{"model": "multi-label image tagger", "train_examples": 36250, "arch": "poolformer", "norm_position": "pre", "inner_norm": false, "drop_path": 0.15, "optimizer": "soap", "lr": 0.0012, "eps": 1e-08, "precondition_frequency": 16, "adamw_lr_other_params": 0.0025, "batch_size": 64, "lr_schedule": "cosine", "weight_decay": 0.4, "adamw_weight_decay_other_params": 0}
Rows from block 11, named by matrix and row number. Rows with one number belong to one neuron. Each number is 50 + 10 x the weight over the matrix's rms, rounded and kept within 0 to 99. All counts start at 0.
# fc1: MLP up (model.blocks.11.mlp.fc1.weight, 1536x384), inputs 0-127
# fc2: MLP down (model.blocks.11.mlp.fc2.weight, 384x1536, transposed), outputs 0-127
fc1.165:63 67 46 57 68 40 58 16 69 50 34 64 44 28 48 41 39 43 52 53 58 48 66 46 28 63 42 58 79 60 46 51 49 68 56 39 62 62 50 36 43 35 25 51 21 53 59 54 38 57 57 50 47 51 37 55 49 51 61 54 71 51 48 37 55 39 42 60 48 58 48 45 36 47 50 60 59 53 61 53 46 54 41 30 45 36 49 52 54 42 44 46 42 61 20 37 44 45 55 57 33 44 28 49 70 38 46 40 67 70 41 49 65 44 65 56 51 72 56 68 24 33 38 47 51 41 51 55
fc1.166:51 43 54 49 61 51 52 52 50 52 54 36 46 51 69 36 46 43 64 55 57 64 57 45 44 70 29 39 45 54 56 48 46 54 40 55 38 43 43 65 61 62 44 47 56 69 58 43 62 48 49 60 70 58 50 56 75 53 36 58 45 52 62 27 38 55 56 44 53 33 47 52 52 29 39 64 50 46 57 53 48 48 38 27 44 46 62 48 41 43 42 45 39 48 68 33 40 54 37 41 68 33 54 51 61 46 48 48 63 46 54 59 24 59 55 43 57 55 52 46 58 59 45 25 34 24 68 60
fc1.167:36 34 50 46 42 50 53 25 44 49 36 54 48 41 61 32 49 43 49 31 20 51 58 55 45 62 38 50 61 43 39 55 43 54 65 35 44 49 44 37 57 59 56 47 50 47 55 48 38 43 58 39 43 72 28 48 63 50 40 71 58 44 47 42 50 63 40 64 48 41 60 57 48 61 39 46 70 26 64 54 46 50 58 35 25 58 50 54 73 55 33 54 51 28 80 39 50 60 59 54 57 29 64 51 47 53 55 62 63 60 54 58 32 32 33 40 60 53 33 50 47 28 27 51 48 71 31 55
fc1.168:42 55 45 56 57 43 45 47 35 50 41 53 63 62 50 74 57 52 52 51 54 43 53 33 55 46 43 55 47 43 51 50 60 50 45 54 60 58 54 40 31 46 48 57 38 57 35 37 47 49 52 41 54 40 38 62 53 49 54 43 46 45 48 47 51 41 54 58 60 51 60 55 39 46 17 51 44 46 46 51 47 46 58 50 52 66 42 66 57 57 65 53 56 39 61 48 42 44 40 51 48 51 43 50 35 45 53 50 53 45 60 62 45 47 59 58 52 53 42 56 37 54 66 40 40 36 50 59
fc1.169:65 55 28 54 54 46 44 62 49 53 60 40 48 38 58 37 54 57 60 56 47 41 33 67 56 41 38 51 40 54 49 50 45 47 45 59 43 55 52 44 42 47 58 63 59 41 36 74 49 34 64 36 53 40 76 63 58 63 50 65 64 49 50 56 47 60 46 32 60 49 55 71 54 53 52 60 56 46 46 39 69 40 44 52 65 43 69 51 48 47 35 41 45 55 27 73 43 53 50 42 33 63 68 68 57 61 61 58 48 44 57 45 56 59 32 37 45 44 66 55 62 73 56 58 39 32 40 39
fc1.170:38 54 49 46 47 45 54 39 56 34 48 69 42 51 55 63 38 48 50 64 49 39 51 50 55 41 55 62 45 43 44 74 46 48 49 62 59 57 53 40 50 58 51 48 48 58 47 59 47 64 46 46 47 49 47 58 52 47 50 43 52 49 58 57 45 55 51 64 50 48 62 46 46 42 62 49 31 42 46 58 50 35 46 43 61 57 61 59 53 54 30 42 48 42 45 39 43 41 59 56 59 39 71 54 51 46 41 58 48 59 45 31 52 40 63 57 51 54 70 67 44 52 40 46 42 52 58 51
fc1.171:58 49 53 41 46 38 58 41 52 65 52 76 46 57 54 48 47 65 47 44 70 33 40 56 51 42 55 48 61 48 57 40 44 33 51 52 47 53 31 44 40 41 53 30 46 29 46 57 53 58 47 57 37 52 56 58 47 46 60 41 58 51 41 62 59 38 49 37 48 40 62 55 36 43 52 57 40 37 41 66 59 64 52 54 50 62 33 40 33 40 51 57 45 59 44 56 34 60 47 67 57 52 46 51 39 50 51 58 47 63 44 46 67 67 54 32 55 50 45 55 64 58 67 52 34 51 39 40
fc1.172:51 48 49 31 46 44 54 54 37 54 47 31 49 67 32 45 53 62 46 44 45 46 36 55 60 50 70 47 33 47 40 50 49 48 48 59 62 52 48 54 52 71 65 42 68 45 49 59 52 62 46 62 57 57 49 50 52 53 53 49 53 43 46 53 49 56 40 36 44 59 49 47 52 48 41 66 47 56 61 42 41 49 48 50 60 52 50 58 44 43 53 50 57 52 35 52 64 67 47 45 49 54 63 52 47 44 59 36 45 44 39 73 38 34 46 52 42 28 51 55 50 61 44 58 39 53 55 49
fc1.173:44 53 49 55 54 64 72 55 38 55 53 46 55 57 48 33 49 36 55 44 36 56 43 44 56 57 42 61 43 62 57 51 43 46 43 51 37 49 57 38 37 52 48 48 55 61 46 49 54 44 41 56 41 52 50 51 42 61 53 51 36 49 64 37 45 38 48 59 37 59 47 46 61 50 68 49 56 38 42 65 44 42 38 63 41 50 65 63 52 51 45 45 63 52 57 41 68 57 45 62 59 41 43 60 53 32 56 48 61 31 49 45 47 56 52 49 65 52 62 63 54 49 44 65 40 57 45 62
fc1.174:53 58 33 39 50 38 63 54 53 41 42 47 51 51 42 72 57 50 59 62 42 46 52 48 52 50 49 47 51 51 47 29 31 61 49 57 53 37 51 39 47 72 49 60 45 56 44 39 59 48 49 53 37 64 46 53 33 72 51 29 39 48 51 44 42 53 72 42 53 57 68 43 44 54 39 56 67 48 40 38 48 52 43 42 43 46 38 51 54 48 45 55 46 60 31 50 46 45 41 36 31 59 40 46 56 57 40 45 63 66 53 53 58 37 52 29 49 58 40 54 60 38 44 34 49 44 42 51
fc1.175:48 49 49 70 51 44 68 30 39 48 76 36 56 54 42 47 69 39 42 46 46 41 54 44 54 30 54 46 54 62 65 53 52 46 66 44 65 52 36 60 56 47 43 47 63 63 57 65 34 46 55 36 43 47 53 59 63 46 64 73 39 51 41 57 53 44 55 50 48 66 60 59 50 61 52 39 56 56 64 49 40 49 49 51 48 39 56 40 64 66 55 37 47 35 25 56 50 53 64 48 48 58 55 48 52 49 52 59 51 39 30 35 75 45 49 41 49 38 35 49 33 63 57 49 42 54 56 40
fc1.176:44 35 46 35 49 60 60 39 44 59 54 55 66 47 50 54 49 59 58 50 65 41 31 46 56 38 45 51 51 40 72 57 49 53 60 61 53 32 49 49 52 54 54 57 72 36 44 59 65 66 57 70 54 45 31 65 51 48 53 74 61 42 56 50 65 60 63 45 57 48 60 45 51 36 61 56 49 62 64 34 70 45 66 43 66 51 59 61 50 40 39 53 60 49 43 68 42 60 23 14 58 53 57 60 43 50 48 51 54 55 59 54 48 40 48 60 40 48 40 60 57 40 46 44 49 60 27 61
fc1.177:42 67 40 55 45 40 54 36 36 44 60 59 45 44 62 48 55 41 42 49 37 57 74 43 58 48 48 62 50 53 60 53 51 53 34 44 45 41 58 54 43 51 46 51 63 41 39 54 60 63 59 48 47 43 53 55 47 63 58 57 72 47 51 44 51 49 52 63 48 46 56 49 43 47 48 70 49 56 52 43 60 32 51 34 54 51 44 56 29 55 47 54 38 39 49 51 67 62 50 31 55 65 74 51 48 53 37 61 60 39 40 53 66 56 45 48 54 64 64 53 61 52 58 47 46 43 48 51
fc1.178:47 51 79 44 52 30 51 35 46 47 53 62 54 51 46 54 37 31 46 45 56 48 50 43 44 55 57 65 54 50 54 44 53 56 55 48 37 63 69 41 33 67 41 53 32 23 46 51 54 72 60 70 59 66 48 44 45 61 47 42 52 24 39 59 41 50 50 65 50 52 54 45 59 62 64 55 60 56 40 44 53 68 60 61 53 49 48 49 44 57 62 54 57 55 41 36 56 69 43 55 43 50 64 56 57 43 43 58 68 60 46 55 58 55 39 67 61 47 56 51 54 40 48 58 49 42 73 51
fc1.179:49 54 44 59 55 58 50 52 44 55 67 48 42 57 40 43 57 53 38 53 46 35 52 51 54 60 48 53 47 57 55 33 73 58 44 54 52 69 32 45 41 51 54 59 50 53 62 50 58 53 54 55 36 44 45 45 62 40 50 57 43 35 57 47 49 52 41 42 46 54 59 39 54 52 31 53 71 53 38 45 61 62 61 54 50 51 41 56 35 51 63 58 43 35 59 40 33 43 30 60 48 55 25 59 66 49 44 64 40 64 50 52 57 45 55 55 37 43 51 43 48 43 60 54 38 45 61 67
fc1.180:42 51 48 67 50 41 39 35 52 66 45 41 44 46 64 52 60 52 45 50 48 69 66 58 54 59 44 58 34 43 44 38 50 68 37 28 47 45 52 54 40 55 51 50 52 51 67 32 52 49 59 51 55 48 33 46 51 58 63 49 44 54 38 54 57 27 27 55 43 44 70 68 63 47 57 54 48 42 43 51 66 45 42 63 39 57 36 28 44 52 33 70 52 27 54 68 46 53 33 41 46 57 60 49 53 51 50 53 51 56 41 50 47 52 53 61 33 65 45 51 57 35 63 51 30 37 30 48
fc1.181:40 54 45 43 58 62 39 53 52 29 51 41 56 46 37 43 41 65 57 39 42 46 45 61 55 54 66 34 60 42 60 62 43 65 47 61 54 54 40 60 39 47 55 42 36 38 52 42 59 68 47 77 47 49 45 63 49 58 59 54 44 59 59 43 53 33 42 45 43 54 42 57 60 54 66 52 48 55 45 45 40 54 40 45 50 41 50 24 56 44 55 50 49 42 60 31 58 68 39 46 57 43 52 44 45 42 28 50 38 35 47 36 48 42 35 52 52 33 61 66 49 61 31 40 54 40 29 47
fc1.182:65 52 47 63 43 35 57 58 37 55 44 59 38 52 49 64 53 52 43 50 58 61 53 41 38 48 45 55 58 61 53 38 52 56 54 60 54 38 46 48 58 43 51 47 56 49 48 67 41 65 44 55 60 51 60 52 55 49 50 53 47 55 54 39 39 59 53 42 47 49 60 49 49 54 40 56 56 46 48 44 49 34 56 57 64 44 46 49 36 50 67 55 46 45 30 51 47 48 57 33 63 56 62 56 66 66 54 42 63 36 45 40 38 59 41 42 40 67 58 53 58 52 60 50 35 37 50 48
fc1.183:37 46 46 15 43 71 52 77 52 50 58 37 44 54 58 35 61 47 43 60 43 50 57 68 48 40 58 60 37 55 43 48 47 40 57 53 51 61 50 37 42 29 44 51 59 45 57 60 25 42 48 58 50 54 40 49 51 38 56 60 44 50 44 46 50 59 42 43 48 43 43 53 45 53 52 35 60 53 45 45 55 48 49 43 48 42 51 61 47 45 45 40 48 62 34 47 65 58 62 47 34 38 65 57 45 49 43 52 40 53 41 47 53 50 57 48 33 51 37 32 64 37 53 59 55 47 47 58
fc1.184:36 54 52 54 18 48 66 46 57 53 48 57 44 63 34 38 51 51 42 47 47 38 46 61 28 57 57 77 53 46 28 35 64 69 21 09 49 55 61 38 64 47 37 38 51 60 51 28 69 52 46 67 40 56 50 40 61 50 41 51 55 52 30 44 33 43 44 68 53 32 76 49 51 61 67 51 73 34 62 69 39 56 53 65 48 32 60 48 58 39 41 43 36 55 22 53 60 46 30 56 34 45 61 67 51 79 55 37 41 35 51 56 46 69 50 56 61 29 49 85 67 47 57 39 51 40 53 52
fc1.185:60 34 50 48 40 25 50 52 48 36 58 52 36 50 49 46 51 53 52 39 49 51 57 46 35 43 52 57 67 56 57 58 62 65 60 45 50 57 63 43 41 39 57 55 53 29 62 49 45 42 54 52 44 31 56 47 55 49 34 63 38 44 47 37 58 67 68 53 39 40 43 65 53 51 58 52 61 47 44 39 45 63 53 38 55 56 47 30 58 46 55 34 27 56 34 45 57 58 32 50 28 42 45 47 49 51 58 40 55 60 68 68 46 51 49 22 50 51 54 48 45 55 52 57 60 59 78 41
fc1.186:39 46 45 57 40 36 49 47 50 62 50 65 39 51 42 57 56 47 53 47 44 51 47 50 70 27 44 64 74 59 66 38 33 73 35 49 59 52 55 43 40 24 36 39 54 39 43 37 47 64 42 53 36 52 35 54 53 28 52 58 64 36 46 53 60 63 61 59 64 43 57 51 62 36 74 65 54 65 52 53 67 21 78 56 39 62 71 43 52 41 45 26 25 30 07 42 51 60 57 42 61 49 30 52 35 48 56 42 49 56 58 46 62 48 80 42 56 46 69 62 65 63 55 40 66 56 65 69
fc1.187:29 49 45 47 46 38 31 43 54 58 46 65 67 33 39 28 39 46 59 49 63 54 41 43 46 42 40 50 35 52 47 58 39 46 42 43 52 63 62 61 35 34 63 61 57 50 33 47 57 59 65 45 55 24 35 49 66 31 46 77 38 45 27 57 43 54 50 45 57 53 45 65 63 57 58 72 45 47 51 47 73 49 68 56 72 36 63 43 32 43 47 51 35 43 16 76 57 54 46 33 18 27 47 53 64 42 59 62 58 39 47 39 50 63 45 51 42 74 55 52 55 50 52 41 46 55 39 46
fc1.188:47 52 32 50 55 52 57 60 51 60 58 64 51 52 49 37 51 40 51 67 55 50 42 50 64 38 64 50 48 54 42 58 44 52 47 55 40 50 50 27 44 71 55 31 39 66 66 51 70 16 46 38 48 42 41 57 52 54 29 56 47 42 55 59 45 46 36 62 34 46 53 54 57 61 51 35 57 49 55 70 57 30 40 58 39 55 41 60 53 38 52 46 49 61 71 43 50 48 52 55 41 37 40 54 46 57 36 52 37 44 48 61 51 56 63 45 50 46 42 31 47 33 46 36 56 40 56 55
fc1.189:60 48 66 45 64 50 45 57 52 44 47 55 46 51 46 77 38 63 44 65 33 34 53 32 47 61 43 60 57 46 47 42 53 60 50 44 66 33 44 55 47 31 55 60 56 47 65 52 59 46 52 47 41 60 36 56 52 47 58 72 51 36 49 69 36 57 38 40 38 25 55 33 31 56 43 44 62 52 61 39 62 56 55 41 56 46 55 44 60 45 59 41 52 58 28 58 39 41 50 50 35 47 37 63 51 46 62 61 48 40 69 69 61 63 46 46 48 41 53 59 59 39 41 56 64 52 28 65
fc1.190:60 54 49 63 61 43 60 46 54 56 47 46 51 51 62 53 43 34 59 61 36 32 49 49 51 50 47 54 38 52 65 48 53 51 48 60 51 48 43 48 44 62 57 59 40 70 50 52 56 47 54 54 46 51 48 49 55 68 52 48 35 49 31 58 46 50 72 47 38 72 56 51 49 58 73 52 43 48 36 51 45 59 48 58 55 35 55 33 39 43 56 45 59 42 59 61 50 54 46 38 69 53 42 55 53 61 29 61 56 33 58 51 51 52 61 54 44 43 57 55 42 51 53 48 34 48 44 39
fc1.191:41 49 57 61 50 61 43 34 55 50 47 29 60 51 38 64 44 42 43 77 32 50 53 40 62 47 55 59 32 82 62 53 55 57 60 48 56 47 49 72 58 34 46 29 46 32 66 56 50 64 76 36 49 69 48 49 54 56 41 49 42 42 48 45 58 38 72 46 52 36 55 67 52 47 62 41 51 39 52 42 52 30 70 49 37 37 56 63 66 60 49 50 64 46 18 56 54 40 40 51 53 28 60 54 64 52 63 42 58 50 52 51 63 30 49 70 23 50 62 58 41 49 58 50 42 63 58 40
fc2.165:45 34 55 34 46 60 54 47 59 49 39 54 63 58 61 38 59 49 45 46 31 52 48 57 85 41 65 52 39 44 72 40 41 56 49 64 36 42 47 63 45 33 56 48 55 51 52 44 47 24 47 38 59 58 62 72 38 51 49 41 44 50 37 55 49 67 50 53 42 45 58 47 45 31 42 52 73 29 48 41 51 48 62 44 57 47 35 54 64 54 50 48 55 51 48 54 45 47 44 62 64 47 58 55 42 62 53 54 42 58 33 72 28 44 47 55 55 45 58 58 66 54 33 60 39 37 32 40
fc2.166:65 53 59 42 41 36 59 60 42 53 42 47 53 52 45 42 40 54 65 46 39 55 22 56 54 51 52 59 40 45 59 33 49 46 44 46 55 41 66 58 48 61 54 43 64 45 51 50 39 45 50 34 60 51 36 42 46 51 49 41 45 43 66 53 61 47 54 44 50 48 48 70 58 50 45 59 55 53 52 47 51 46 40 54 56 46 51 60 59 43 35 68 69 55 56 56 41 41 42 57 60 49 50 48 38 53 48 59 35 52 53 52 40 35 54 57 52 45 54 43 48 49 59 65 59 64 37 48
fc2.167:56 33 51 45 61 48 58 45 44 45 37 47 46 42 38 49 40 48 53 50 44 56 27 45 45 66 68 25 50 47 38 51 60 53 46 58 30 55 51 54 38 54 58 57 35 56 49 80 48 59 41 34 45 31 54 47 36 57 46 38 61 35 58 44 47 57 54 40 46 59 18 65 58 38 30 46 43 55 53 61 57 65 37 70 46 47 60 44 50 07 65 54 74 54 45 44 56 51 58 60 49 57 52 39 57 49 46 67 59 76 57 53 38 60 43 58 35 45 53 46 56 72 58 48 39 47 76 40
fc2.168:55 50 54 60 59 52 61 49 56 59 43 56 42 58 47 39 58 45 44 54 46 34 43 55 57 46 45 40 57 49 38 55 46 44 50 51 26 27 59 58 62 58 34 46 45 32 55 44 42 50 53 53 54 54 61 47 48 51 69 53 43 54 43 53 50 47 53 46 55 34 56 48 58 48 35 59 57 47 53 64 58 65 63 50 48 35 46 48 34 45 43 55 43 46 55 51 43 51 58 55 57 74 57 52 56 35 34 47 58 44 63 39 65 67 51 46 44 52 54 39 56 44 34 48 59 51 35 40
fc2.169:64 63 62 49 31 71 22 24 57 68 40 59 32 51 51 50 58 40 46 46 35 59 46 35 59 62 42 34 50 60 66 48 43 68 48 39 42 57 54 59 52 48 49 49 50 63 66 38 86 37 64 56 26 39 51 48 54 54 31 38 56 39 49 48 53 40 57 59 59 43 49 25 51 42 57 54 77 31 56 42 55 62 45 50 45 52 41 54 62 52 56 32 39 46 37 48 40 38 50 32 27 48 44 61 41 45 51 48 53 68 53 32 45 45 54 73 57 48 63 58 58 40 46 43 66 40 41 50
fc2.170:62 52 54 43 50 59 50 40 56 70 53 51 51 41 62 59 45 54 47 45 45 56 50 52 46 68 62 45 57 46 65 39 42 56 29 35 48 47 60 52 45 47 57 51 52 43 48 71 55 56 43 59 56 56 45 41 49 62 48 42 39 49 48 52 62 34 48 55 41 54 54 59 37 58 44 53 49 56 58 39 46 59 40 52 52 62 41 53 58 43 68 44 48 44 54 50 47 70 59 51 26 39 41 49 41 45 43 55 62 29 55 56 43 60 42 53 51 48 45 42 55 41 63 47 45 59 49 46
fc2.171:42 57 54 46 44 64 42 40 50 59 35 45 50 62 39 53 51 30 44 60 39 52 43 49 57 51 37 51 43 52 49 60 60 49 29 54 56 34 53 57 46 34 49 70 53 62 46 56 50 52 58 38 49 76 50 40 53 49 30 41 51 50 42 45 52 51 40 49 53 59 39 47 48 45 36 50 56 56 62 40 48 35 58 69 48 47 41 43 76 52 43 42 48 47 30 58 56 54 44 27 50 52 54 51 59 49 43 65 65 61 62 37 38 50 38 68 47 50 45 61 55 52 38 51 62 43 75 59
fc2.172:56 38 60 54 47 49 56 52 63 47 55 51 36 42 57 47 54 62 60 46 48 54 36 45 46 38 44 31 53 52 45 54 75 53 57 55 46 47 39 47 53 44 45 48 46 54 53 53 63 45 55 44 31 44 52 41 41 56 66 54 64 48 61 38 60 41 48 56 41 47 40 53 41 38 40 42 63 52 42 61 38 63 59 40 54 49 52 52 65 53 55 49 56 51 47 55 39 46 58 49 43 47 40 42 48 49 46 68 45 50 46 45 61 47 43 41 42 58 53 38 42 47 60 52 43 47 55 49
fc2.173:54 34 62 48 61 36 48 49 66 46 51 49 56 54 53 75 51 45 45 40 67 46 45 62 53 59 52 51 68 44 54 62 54 53 56 56 66 38 43 50 50 50 65 57 57 34 60 40 37 53 59 43 58 50 36 46 57 40 60 41 42 52 55 64 56 48 64 38 53 35 50 83 42 45 34 70 49 54 61 39 58 47 51 40 57 52 46 59 63 46 40 43 43 48 44 41 41 45 46 54 44 51 61 44 53 72 55 50 54 49 64 42 51 52 35 59 44 56 42 61 44 58 46 55 78 67 57 41
fc2.174:47 45 60 57 53 64 49 61 52 57 37 52 39 47 60 52 53 58 42 52 58 46 54 50 34 51 52 52 70 45 65 53 37 44 54 42 52 80 66 42 51 52 61 52 38 47 58 26 46 61 57 41 56 37 45 52 60 39 67 55 46 61 61 48 66 54 46 46 45 37 23 52 41 53 47 43 43 74 56 47 47 47 63 65 55 62 35 46 36 60 46 57 41 50 49 54 48 67 58 30 67 39 52 54 44 38 38 42 40 54 54 49 41 61 52 41 48 42 61 39 57 42 69 54 42 62 71 46
fc2.175:37 43 40 45 63 59 47 59 59 52 41 43 44 70 46 35 46 46 56 65 36 65 51 54 59 37 67 38 46 49 55 62 58 53 70 51 44 59 33 45 48 31 49 60 35 47 51 47 49 75 51 52 65 38 53 59 48 46 38 56 39 45 62 41 37 45 52 45 49 43 61 35 50 42 52 48 40 62 52 50 57 48 34 47 54 57 55 44 42 46 26 64 41 76 49 35 49 40 65 61 40 65 39 46 44 43 31 45 56 34 67 50 51 31 67 49 68 68 67 48 50 51 76 70 35 50 33 60
fc2.176:54 32 57 59 48 34 46 69 62 80 44 57 47 38 58 67 41 37 45 45 33 71 50 65 27 65 60 48 58 57 55 36 59 55 58 53 60 52 60 65 50 51 61 51 46 68 66 56 54 40 49 37 41 58 60 65 48 45 72 32 41 45 58 62 40 41 72 39 49 58 58 40 64 49 56 53 58 37 52 54 40 39 51 59 54 42 43 46 41 48 56 57 42 45 32 48 56 48 44 45 52 73 23 77 54 48 58 64 58 51 55 30 48 39 48 49 46 47 63 47 55 50 60 47 41 40 50 49
fc2.177:43 39 68 40 52 58 51 44 55 50 44 40 53 40 53 51 52 70 50 37 45 53 50 55 46 44 59 47 65 45 40 48 57 48 54 61 62 49 56 48 50 50 55 44 56 45 48 53 50 45 41 45 62 52 61 30 46 63 43 57 48 53 53 52 50 50 49 42 42 59 47 50 63 68 48 44 49 39 47 56 62 44 66 69 56 37 52 34 50 39 53 42 48 41 48 51 48 54 48 48 56 46 45 48 65 54 42 45 52 45 62 35 42 59 44 50 45 51 55 52 55 52 45 50 59 52 63 49
fc2.178:47 46 42 47 51 55 43 49 55 43 42 26 45 35 51 60 62 48 41 60 34 53 52 70 37 61 69 41 46 57 38 43 58 44 61 52 55 15 53 31 62 58 73 48 39 53 54 61 34 54 59 48 48 33 47 62 57 48 46 65 61 58 63 53 47 36 66 47 59 35 36 26 38 43 41 52 43 47 59 50 39 50 30 64 50 46 51 56 64 52 34 52 44 57 19 35 34 60 47 47 52 35 42 50 45 61 53 50 54 45 72 45 50 45 68 34 50 47 58 52 52 52 57 39 37 46 61 48
fc2.179:47 50 37 45 50 38 37 37 44 44 50 41 48 65 48 42 48 50 49 27 43 49 35 53 51 60 52 51 54 45 41 58 24 56 35 35 60 45 65 64 66 50 75 58 57 57 55 43 24 72 45 43 41 52 61 47 34 62 45 27 55 61 56 51 59 58 54 69 56 53 42 55 44 49 52 47 56 48 48 48 43 72 49 51 37 62 49 84 49 36 54 55 40 57 54 27 43 71 62 58 34 39 45 63 61 38 53 57 46 33 45 51 47 50 58 45 54 67 44 54 34 54 53 51 57 58 38 47
fc2.180:45 47 58 52 40 74 61 38 42 51 40 67 54 54 34 41 46 30 43 44 47 33 37 49 44 49 35 49 44 51 39 61 53 38 40 51 56 31 68 42 50 51 45 48 46 65 41 56 49 60 54 28 42 38 56 32 54 45 31 35 71 51 56 58 70 54 58 51 36 46 51 56 48 61 41 45 45 44 41 51 60 47 53 66 66 54 43 64 67 59 54 40 38 56 35 55 45 53 53 56 53 40 40 45 47 65 52 40 45 35 46 65 63 37 48 36 61 73 62 61 40 59 72 37 46 41 69 50
fc2.181:43 59 53 42 44 36 52 52 42 56 45 54 51 65 45 54 42 58 29 50 52 52 50 43 52 50 41 65 50 62 59 48 56 45 66 51 51 40 65 52 66 58 37 64 59 56 52 50 55 55 35 35 56 42 71 37 53 39 40 40 46 39 50 46 51 69 51 51 58 40 68 67 56 48 42 43 32 55 40 46 56 51 52 46 49 56 38 57 35 53 52 59 55 63 51 58 51 48 82 53 50 48 64 51 36 36 57 39 50 68 54 49 52 72 47 52 66 48 41 51 53 47 51 61 38 53 56 48
fc2.182:50 47 45 66 67 48 39 51 56 46 45 45 41 47 62 59 57 55 52 45 57 57 60 57 67 44 62 45 42 54 44 50 52 47 55 49 56 53 51 62 44 50 46 47 39 52 56 28 55 49 61 55 45 50 49 62 49 43 53 53 61 37 48 48 61 53 42 44 51 53 35 40 67 42 52 44 50 53 52 41 44 57 51 41 50 58 64 44 61 49 38 43 68 46 39 70 59 67 37 52 38 37 59 48 43 51 42 61 51 51 49 52 55 46 46 54 52 46 41 26 55 65 29 46 72 46 55 39
fc2.183:58 53 46 51 57 44 44 51 58 73 43 49 53 55 45 62 37 48 48 51 60 60 40 38 40 65 55 37 60 54 42 38 55 62 56 74 34 37 52 51 51 48 55 65 55 63 45 48 58 52 54 43 34 45 52 59 60 50 49 44 51 39 40 63 51 52 56 71 53 34 33 51 50 59 24 77 41 36 59 51 69 48 40 42 63 56 32 47 38 52 68 49 43 37 52 39 51 36 18 25 49 71 37 40 55 45 47 46 64 52 58 61 47 50 42 43 59 44 60 50 51 51 68 51 44 30 37 38
fc2.184:52 55 59 54 61 49 46 43 63 49 51 40 74 47 68 47 67 31 54 52 44 47 50 73 55 63 43 65 53 34 50 60 46 64 70 58 64 53 55 72 46 69 43 76 55 51 55 61 43 48 43 59 28 69 60 48 45 44 45 50 51 50 52 68 52 51 55 44 69 64 64 58 62 29 58 76 61 37 27 25 72 48 58 62 57 80 61 44 30 48 52 31 30 54 46 51 45 41 33 28 75 58 55 47 57 52 44 38 59 66 60 44 35 58 37 61 54 71 52 52 52 64 50 61 58 37 65 46
fc2.185:46 64 35 61 42 59 50 45 52 51 46 39 48 56 55 47 60 49 38 43 59 34 49 66 73 41 46 58 32 63 58 44 51 53 49 51 47 53 56 50 55 50 58 43 53 64 56 45 46 50 47 44 48 46 45 46 49 52 53 45 45 55 48 55 51 55 48 48 47 66 46 35 46 54 44 65 51 61 45 72 56 39 36 57 58 54 43 67 45 58 41 52 42 60 48 45 19 48 61 46 62 44 55 57 40 49 41 57 59 56 38 54 62 64 63 66 44 48 59 70 49 54 47 55 52 39 38 73
fc2.186:44 57 65 33 45 86 57 36 45 52 47 35 40 44 62 22 45 52 52 44 60 50 60 60 30 77 35 57 29 50 77 39 65 38 63 56 29 42 64 50 49 22 65 52 54 49 43 65 50 45 72 40 53 61 64 60 70 59 35 68 35 67 71 45 31 35 59 66 52 63 66 60 45 50 53 40 70 45 31 64 40 73 46 48 51 47 60 37 60 48 48 56 42 57 37 44 52 42 43 51 23 43 67 42 58 54 53 52 21 45 33 47 63 53 48 53 46 66 56 54 28 57 57 65 33 25 51 40
fc2.187:35 56 57 61 44 36 67 30 51 62 55 34 39 46 50 64 64 45 39 67 26 55 73 65 37 73 58 50 42 57 56 51 32 49 53 54 55 43 39 58 66 61 51 60 45 78 58 51 56 58 50 50 53 59 48 35 52 48 66 41 41 59 44 51 47 38 56 42 39 49 54 40 54 56 38 29 49 47 46 52 30 57 54 40 26 49 36 67 62 64 57 45 61 29 38 35 60 33 35 56 33 57 53 48 52 49 37 38 69 39 48 42 46 49 70 47 57 37 61 47 51 48 72 53 77 42 41 75
fc2.188:57 53 36 48 56 71 45 30 51 47 47 59 20 48 48 53 44 60 47 38 66 31 45 26 43 28 35 45 55 41 56 47 75 53 49 53 55 67 51 77 53 58 43 69 61 31 43 52 37 48 64 57 47 41 59 59 47 63 60 43 30 69 70 35 64 54 57 45 83 57 68 55 39 45 36 46 46 44 37 66 56 55 30 48 53 46 55 62 49 36 53 58 59 56 74 58 15 37 65 64 54 55 56 58 60 51 67 63 39 60 47 50 52 38 63 58 52 62 51 63 54 50 76 49 59 46 52 40
fc2.189:56 28 55 42 56 54 58 50 47 65 55 51 47 43 52 42 51 65 43 64 62 50 43 57 66 26 52 47 46 59 49 66 37 54 45 49 51 70 58 53 59 73 58 48 74 61 56 48 33 48 29 44 61 48 47 64 76 60 49 51 63 62 58 35 49 39 55 50 47 41 42 55 60 39 56 37 51 54 48 42 21 48 43 54 60 64 64 37 62 50 44 58 51 65 28 43 56 49 67 67 55 56 46 40 59 47 41 48 40 41 43 54 50 21 50 41 41 48 68 50 31 51 46 46 33 59 65 46
fc2.190:46 47 49 63 49 56 44 60 51 55 54 43 42 49 58 37 51 64 44 51 48 56 66 57 61 51 47 35 48 52 37 42 57 44 45 42 45 48 39 32 44 66 55 48 46 33 58 41 67 53 55 40 45 60 42 41 57 43 59 53 48 40 43 48 61 48 37 54 47 26 59 60 40 57 50 41 30 43 56 56 45 57 64 47 51 47 42 64 61 64 46 59 69 50 58 45 40 46 58 46 54 49 44 23 54 43 44 44 56 40 54 57 50 59 55 55 51 44 57 70 52 41 39 65 54 48 60 38
fc2.191:62 64 47 42 58 54 39 54 50 61 60 58 72 53 62 47 62 41 56 50 52 40 50 67 55 41 62 38 57 54 61 31 34 25 34 45 57 46 49 44 41 49 43 42 65 49 42 46 41 54 39 63 47 43 55 52 37 42 62 47 53 62 56 51 42 46 30 56 36 77 52 52 51 37 41 59 35 67 60 40 48 37 26 34 64 60 36 69 52 48 36 58 50 48 69 59 48 50 63 43 57 58 46 47 44 68 56 32 38 58 67 42 63 47 65 33 54 35 67 60 59 29 48 52 59 42 49 49